Weights of a small encoder-decoder audio transcriber: encoder depths [12].
Rows from block 3 of the text decoder of a small encoder-decoder audio transcriber, named by matrix and row number. Rows with one number belong to one neuron. Each number is 200 + 20 x the weight over its row's rms, rounded and kept within 0 to 999. All counts start at 0.
Before each neuron's rows are labels from the 100 texts, of 14976, where the neuron reaches its highest value: "tokens" is the input token at the peak. Only what is clearly more common there than usual is listed. The data: short made-up English sentences, spoken by a formant synthesiser in many voices. In brackets: how many of the 100, against the usual share in percent.
# fc1: MLP up (decoder.blocks.3.mlp.fc1.weight, 1152x192), inputs 128-191
# fc2: MLP down (decoder.blocks.3.mlp.fc2.weight, 192x1152, transposed), outputs 128-191

tokens: "a" (18 vs 1.9); "black" (11 vs 0.3); "every" (10 vs 2.1); "his" (9 vs 2.2)
fc1.555,227,200,196,236,202,202,195,168,172,174,204,185,211,173,157,212,198,210,187,191,221,196,155,193,189,192,219,225,206,222,179,183,214,146,191,178,216,192,204,207,203,213,203,191,180,156,189,207,182,214,179,163,192,197,161,191,184,216,224,205,192,203,196,176
fc2.555,203,234,216,179,207,197,193,186,219,204,174,184,179,210,226,193,183,208,214,207,197,173,217,190,190,188,212,175,217,202,213,228,178,220,215,181,214,188,211,162,207,201,234,218,182,198,186,217,225,211,163,198,177,172,182,219,222,203,216,219,178,220,192,229

tokens: "every" (22 vs 2.1); "his" (18 vs 2.2); "her" (13 vs 2); "this" (10 vs 2)
fc1.345,192,194,247,222,201,167,215,203,202,219,226,206,197,147,220,194,178,203,186,206,208,206,214,213,183,215,205,210,208,180,187,192,169,180,186,200,193,209,195,220,204,180,173,189,203,209,219,178,226,235,216,223,211,217,186,179,209,209,169,197,254,214,222,244
fc2.345,195,175,191,197,197,197,170,171,191,212,229,202,184,183,200,209,227,207,216,202,195,206,199,231,200,223,193,208,177,217,207,184,187,190,202,233,201,198,190,184,191,190,179,224,204,193,221,217,190,215,224,203,187,170,197,194,199,193,195,215,195,189,210,187

tokens: "was" (42 vs 1.7); "is" (18 vs 1.8)
fc1.179,171,193,200,218,216,219,208,183,217,193,212,218,233,170,190,185,183,193,206,241,227,192,180,200,194,192,234,193,213,210,204,210,231,222,207,185,224,157,220,222,213,174,219,206,206,172,215,195,199,208,181,214,211,204,203,225,205,219,199,212,181,207,201,198
fc2.179,197,211,212,206,188,213,202,206,214,219,183,215,217,200,200,203,233,171,197,186,194,192,222,231,193,210,181,195,176,188,219,174,182,204,204,209,191,205,232,208,182,175,225,225,190,173,221,185,172,223,180,195,203,187,206,200,186,165,193,192,224,208,199,229

tokens: "a" (23 vs 1.9); "his" (13 vs 2.2); "her" (12 vs 2); "the" (11 vs 2.1)
fc1.589,226,224,180,201,193,178,197,198,175,234,175,236,202,211,186,155,173,206,181,166,191,207,213,208,259,218,182,219,214,201,208,205,199,230,220,204,233,162,200,187,192,198,199,188,215,176,167,212,149,221,213,183,188,176,184,213,215,220,230,189,241,215,204,193
fc2.589,222,197,188,196,185,215,198,196,206,197,207,180,223,197,165,186,197,207,198,184,200,212,158,212,185,221,187,202,195,209,210,238,182,209,204,233,170,182,221,186,211,202,178,156,191,191,193,171,182,202,236,222,179,209,164,213,193,202,216,212,175,180,192,142

tokens: "a" (37 vs 1.9); "that" (14 vs 2); "her" (12 vs 2); "his" (9 vs 2.2)
fc1.282,210,219,225,189,226,164,205,210,206,206,225,201,238,189,177,221,205,177,180,236,192,211,215,216,205,206,196,199,203,213,155,206,189,192,190,160,211,219,199,192,217,193,178,195,169,213,205,174,217,211,190,219,180,216,207,196,171,197,151,198,198,196,192,194
fc2.282,194,219,208,164,188,202,185,195,196,210,204,216,254,219,174,188,234,147,182,183,183,234,175,226,214,188,206,194,231,188,208,203,193,211,192,204,192,238,206,191,194,201,218,214,206,163,224,215,191,185,183,203,209,213,214,225,181,182,226,218,186,202,189,236

tokens: "a" (28 vs 1.9); "the" (18 vs 2.1); "not" (13 vs 0.6); "her" (10 vs 2)
fc1.120,218,178,193,209,209,182,178,242,233,183,219,216,191,173,181,219,213,210,199,206,168,201,213,197,221,203,202,204,167,175,150,193,214,208,212,181,197,188,212,208,212,195,164,209,246,189,207,238,213,203,189,202,188,184,194,214,189,188,189,220,178,192,210,170
fc2.120,204,196,190,197,145,208,187,185,206,209,217,211,230,222,170,200,188,185,183,205,148,233,192,196,180,191,204,216,158,202,193,199,234,191,206,166,190,195,194,189,222,230,204,215,193,234,211,233,243,183,175,207,204,252,223,225,213,210,227,220,199,200,209,164

tokens: "was" (84 vs 1.7); "is" (16 vs 1.8)
fc1.562,190,230,178,148,197,201,234,202,180,214,197,190,226,183,204,186,202,200,224,182,201,189,214,188,224,193,216,189,211,217,203,184,187,226,200,217,158,215,205,185,159,180,234,219,180,215,189,213,164,201,153,176,233,189,208,183,232,209,196,213,224,220,166,180
fc2.562,230,210,165,163,199,197,228,213,207,221,221,176,213,185,160,192,215,206,189,218,197,191,196,168,175,204,217,206,200,181,211,234,200,193,231,218,150,218,191,159,166,171,201,216,207,189,207,209,191,204,150,215,214,194,204,223,191,209,228,195,195,197,215,194

tokens: "was" (46 vs 1.7); "is" (14 vs 1.8); "under" (11 vs 0.4); "threw" (7 vs 0.3)
fc1.699,194,224,200,200,194,190,166,177,190,220,201,217,148,183,187,197,209,200,186,196,207,183,224,217,220,178,206,192,169,197,202,211,221,210,202,161,200,193,189,199,227,205,223,167,203,194,195,229,192,226,214,230,178,188,222,178,222,216,207,207,155,199,250,179
fc2.699,206,219,219,183,196,186,208,200,195,199,193,203,190,190,190,216,217,183,161,186,186,172,191,206,213,194,204,199,155,204,202,213,232,203,204,221,189,194,219,214,174,189,232,213,203,182,175,194,215,189,200,190,212,174,215,184,185,163,224,123,181,198,192,186

tokens: "a" (17 vs 1.9); "our" (15 vs 2); "her" (14 vs 2); "every" (13 vs 2.1)
fc1.717,215,161,181,195,246,202,198,226,205,225,208,165,196,199,215,170,194,230,182,196,203,189,220,207,229,197,202,199,189,224,160,195,219,204,217,196,190,155,214,194,210,174,200,193,210,217,204,173,204,222,204,197,226,178,192,181,228,186,168,216,217,213,178,193
fc2.717,187,201,176,210,238,176,212,204,194,214,166,191,167,200,194,202,193,223,205,208,227,215,195,214,158,200,200,196,187,199,190,205,163,203,211,185,196,195,179,206,178,183,215,171,205,207,169,194,203,190,190,196,212,162,242,218,237,199,203,183,194,204,205,122

tokens: "was" (24 vs 1.7); "is" (16 vs 1.8); "dropped" (13 vs 0.2); "found" (12 vs 0.2)
fc1.208,194,195,187,227,197,187,157,211,182,215,191,212,174,185,204,184,218,194,178,192,183,193,191,199,239,179,188,224,165,182,205,219,181,197,214,154,222,178,178,179,183,190,227,206,211,210,213,183,148,227,203,210,216,196,200,187,248,208,222,218,217,210,219,171
fc2.208,184,206,207,198,192,183,215,193,196,178,201,203,183,183,223,220,196,232,212,204,181,180,159,199,212,179,199,198,156,207,208,213,240,189,224,139,244,182,219,186,197,180,240,171,200,168,202,193,178,199,245,201,214,196,224,195,182,197,220,168,181,199,211,190

tokens: "a" (24 vs 1.9); "dog" (13 vs 0.3); "child" (10 vs 0.2); "her" (7 vs 2)
fc1.174,225,221,191,186,208,197,207,197,162,231,217,196,209,184,178,204,170,209,188,135,211,155,188,225,175,191,265,231,189,195,177,218,195,220,212,179,170,198,212,204,177,221,188,174,190,194,204,188,239,213,207,201,201,217,228,190,180,233,230,221,189,204,182,201
fc2.174,206,232,202,180,164,213,185,206,205,219,217,205,229,205,163,219,226,183,195,197,182,211,219,171,196,204,188,219,169,212,225,168,219,189,224,154,220,185,211,162,172,223,204,214,182,157,182,195,224,210,221,180,188,205,209,210,193,207,205,195,243,217,216,198

tokens: "every" (21 vs 2.1); "this" (17 vs 2); "her" (13 vs 2); "that" (13 vs 2)
fc1.636,179,179,177,203,177,188,158,227,196,209,183,200,198,195,221,216,200,216,189,168,195,216,204,194,239,160,166,186,207,216,221,221,160,176,183,191,174,204,132,196,171,186,185,195,219,190,199,191,205,243,171,225,211,178,208,207,196,195,191,198,182,183,213,182
fc2.636,199,232,163,182,196,207,201,227,196,179,185,199,204,196,215,210,173,167,186,216,153,180,175,172,188,191,214,199,208,202,214,206,208,202,198,148,194,166,209,207,205,209,243,192,218,171,218,227,192,194,192,188,183,206,196,242,224,202,187,218,185,191,185,239

tokens: "a" (23 vs 1.9); "my" (16 vs 2.1); "this" (15 vs 2); "the" (14 vs 2.1)
fc1.65,163,174,208,165,211,200,203,204,176,226,207,209,207,187,200,235,211,213,190,139,186,213,206,180,213,178,214,228,189,227,186,181,172,220,207,200,195,193,243,171,197,212,186,169,174,203,190,170,211,211,186,205,189,198,169,158,176,194,175,206,166,161,230,160
fc2.65,200,199,197,166,164,191,188,205,202,189,210,222,193,232,215,212,228,205,180,187,181,234,214,191,226,190,239,191,191,224,207,163,170,185,207,190,178,196,213,196,178,163,222,197,215,176,223,157,188,203,222,206,187,194,199,199,196,239,180,209,205,207,205,164

tokens: "me" (14 vs 0.9); "threw" (12 vs 0.3); "found" (10 vs 0.2); "hid" (9 vs 0.2)
fc1.546,243,202,193,204,185,191,204,168,203,211,221,223,217,195,243,163,213,147,205,167,206,189,200,195,168,216,173,202,165,177,182,188,210,164,226,154,157,194,176,207,170,181,196,192,217,220,153,181,201,189,204,227,207,171,221,212,195,208,195,189,197,200,210,205
fc2.546,202,171,227,197,211,204,216,183,182,186,192,184,196,207,255,187,261,177,212,211,205,202,199,183,201,190,184,200,220,199,170,226,186,216,229,221,205,212,194,161,161,195,199,165,189,172,218,215,230,211,214,213,233,222,196,205,205,160,158,228,163,221,214,165

tokens: "every" (18 vs 2.1); "the" (14 vs 2.1); "thin" (9 vs 0.4); "his" (8 vs 2.2)
fc1.166,204,173,178,236,202,196,239,200,181,200,218,184,212,198,206,177,168,195,196,199,193,207,173,229,226,200,263,200,220,199,158,198,184,200,196,219,177,183,201,201,203,139,201,200,202,174,193,200,231,231,217,217,189,199,201,218,190,181,181,189,211,189,185,190
fc2.166,196,207,220,232,223,192,186,181,230,186,188,190,178,196,209,201,201,224,221,184,199,175,194,201,173,215,213,199,191,206,182,193,199,197,199,230,184,227,196,244,217,192,192,208,192,199,178,180,189,197,196,230,211,226,212,194,196,165,191,188,204,205,229,177

tokens: "was" (31 vs 1.7); "painted" (16 vs 0.2); "cleaned" (11 vs 0.3); "found" (9 vs 0.2)
fc1.205,161,206,178,199,218,179,219,199,216,226,234,170,203,212,200,181,195,208,176,181,220,201,216,176,219,233,181,202,181,192,219,227,176,210,207,183,205,203,218,173,210,202,212,209,174,207,170,242,238,201,209,229,204,191,208,193,174,219,211,159,196,212,164,207
fc2.205,212,205,214,194,220,201,200,196,211,224,191,175,213,209,203,205,239,187,193,188,212,169,212,194,216,221,194,209,213,201,228,207,208,171,208,195,198,189,209,196,229,186,192,246,188,212,169,253,192,216,187,195,210,171,240,198,186,196,200,190,201,180,185,218

tokens: "was" (29 vs 1.7); "every" (28 vs 2.1); "is" (23 vs 1.8)
fc1.680,204,208,200,205,202,175,185,202,167,197,176,186,177,207,209,213,231,204,197,210,202,207,200,206,222,207,220,164,190,189,180,217,225,192,201,196,210,206,228,234,202,151,209,175,222,175,210,183,195,178,191,189,215,165,200,180,236,192,143,205,227,235,203,210
fc2.680,193,197,192,196,185,195,230,223,205,196,233,204,190,210,194,209,218,188,207,206,196,177,194,195,184,213,225,212,203,169,210,185,204,225,187,216,226,221,200,209,225,187,203,142,194,195,215,152,203,195,178,171,195,227,189,171,195,152,161,156,200,194,171,201

tokens: "me" (24 vs 0.9); "likes" (21 vs 0.3); "near" (12 vs 0.5); "in" (9 vs 0.4)
fc1.149,234,235,216,207,172,223,198,221,185,171,235,203,170,208,226,160,196,138,212,191,198,229,207,227,191,177,207,207,216,228,183,211,174,195,222,191,206,217,186,217,196,221,221,217,207,187,205,196,222,196,202,202,207,182,210,197,208,197,186,220,185,186,203,210
fc2.149,210,187,192,189,239,216,202,217,228,177,245,194,180,201,188,194,218,167,204,207,222,211,210,216,217,179,214,196,173,201,214,204,181,185,212,200,179,268,199,185,194,216,217,205,174,196,232,174,238,194,192,207,214,162,214,155,193,210,221,205,177,197,213,219

tokens: "me" (21 vs 0.9); "likes" (13 vs 0.3); "by" (11 vs 0.4); "was" (11 vs 1.7)
fc1.346,214,211,212,199,230,243,175,212,174,184,229,177,182,207,197,184,171,167,180,180,212,201,210,207,202,173,190,203,213,214,176,222,172,192,189,193,195,195,156,201,240,223,225,212,209,174,218,177,238,225,200,220,196,192,193,198,194,184,202,215,182,231,207,192
fc2.346,191,186,197,176,234,189,208,190,213,190,232,188,159,186,167,188,173,198,227,206,233,169,188,217,204,212,211,207,189,203,250,232,212,197,209,209,217,189,210,170,240,243,206,173,187,200,197,207,222,208,221,211,197,170,221,194,200,148,212,164,185,199,199,191

tokens: "was" (73 vs 1.7); "is" (27 vs 1.8)
fc1.308,183,202,193,185,199,212,188,204,211,215,256,198,193,183,195,217,168,213,183,162,195,176,181,192,207,201,206,239,212,227,237,186,151,184,206,187,182,173,215,198,210,226,224,162,206,175,236,190,193,210,230,161,198,202,203,167,146,219,200,210,169,181,188,154
fc2.308,186,177,192,178,217,183,205,203,199,180,232,176,184,213,222,211,191,181,196,206,200,182,219,168,190,205,199,193,226,205,236,181,167,197,188,174,215,191,208,164,196,212,217,223,202,192,221,188,230,205,193,169,167,174,215,202,195,240,190,194,193,186,217,187

tokens: "pushed" (21 vs 0.3); "dropped" (17 vs 0.2); "bought" (17 vs 0.3); "watched" (14 vs 0.3)
fc1.611,201,197,227,200,191,190,161,199,223,203,176,186,229,211,206,204,166,229,186,202,208,234,246,219,190,187,168,225,201,195,165,221,163,224,232,203,207,193,207,187,173,203,186,201,200,242,219,181,202,209,190,182,176,195,170,182,163,212,225,226,166,191,210,203
fc2.611,224,215,181,234,182,193,207,204,211,219,240,203,200,194,251,209,191,193,183,203,192,209,273,170,199,202,189,160,234,217,213,231,172,223,199,202,197,167,193,215,188,162,207,230,191,190,199,184,176,195,203,178,213,222,214,219,160,215,189,200,177,192,233,191

tokens: "book" (38 vs 0.3); "knife" (20 vs 0.3); "king" (10 vs 0.3)
fc1.57,204,152,182,226,203,204,170,190,175,198,205,213,197,231,168,213,169,202,247,146,187,212,234,195,187,200,209,196,179,223,214,216,197,213,200,194,210,169,244,180,191,182,205,196,205,183,182,158,194,201,198,179,184,176,191,201,229,185,205,207,236,258,192,197
fc2.57,208,231,216,201,217,191,201,192,197,194,209,222,189,216,188,195,210,205,211,175,170,190,168,183,183,175,164,229,195,205,197,238,205,212,205,224,197,179,204,186,181,192,215,213,190,162,226,231,219,189,221,211,181,220,175,197,200,210,231,189,221,210,184,228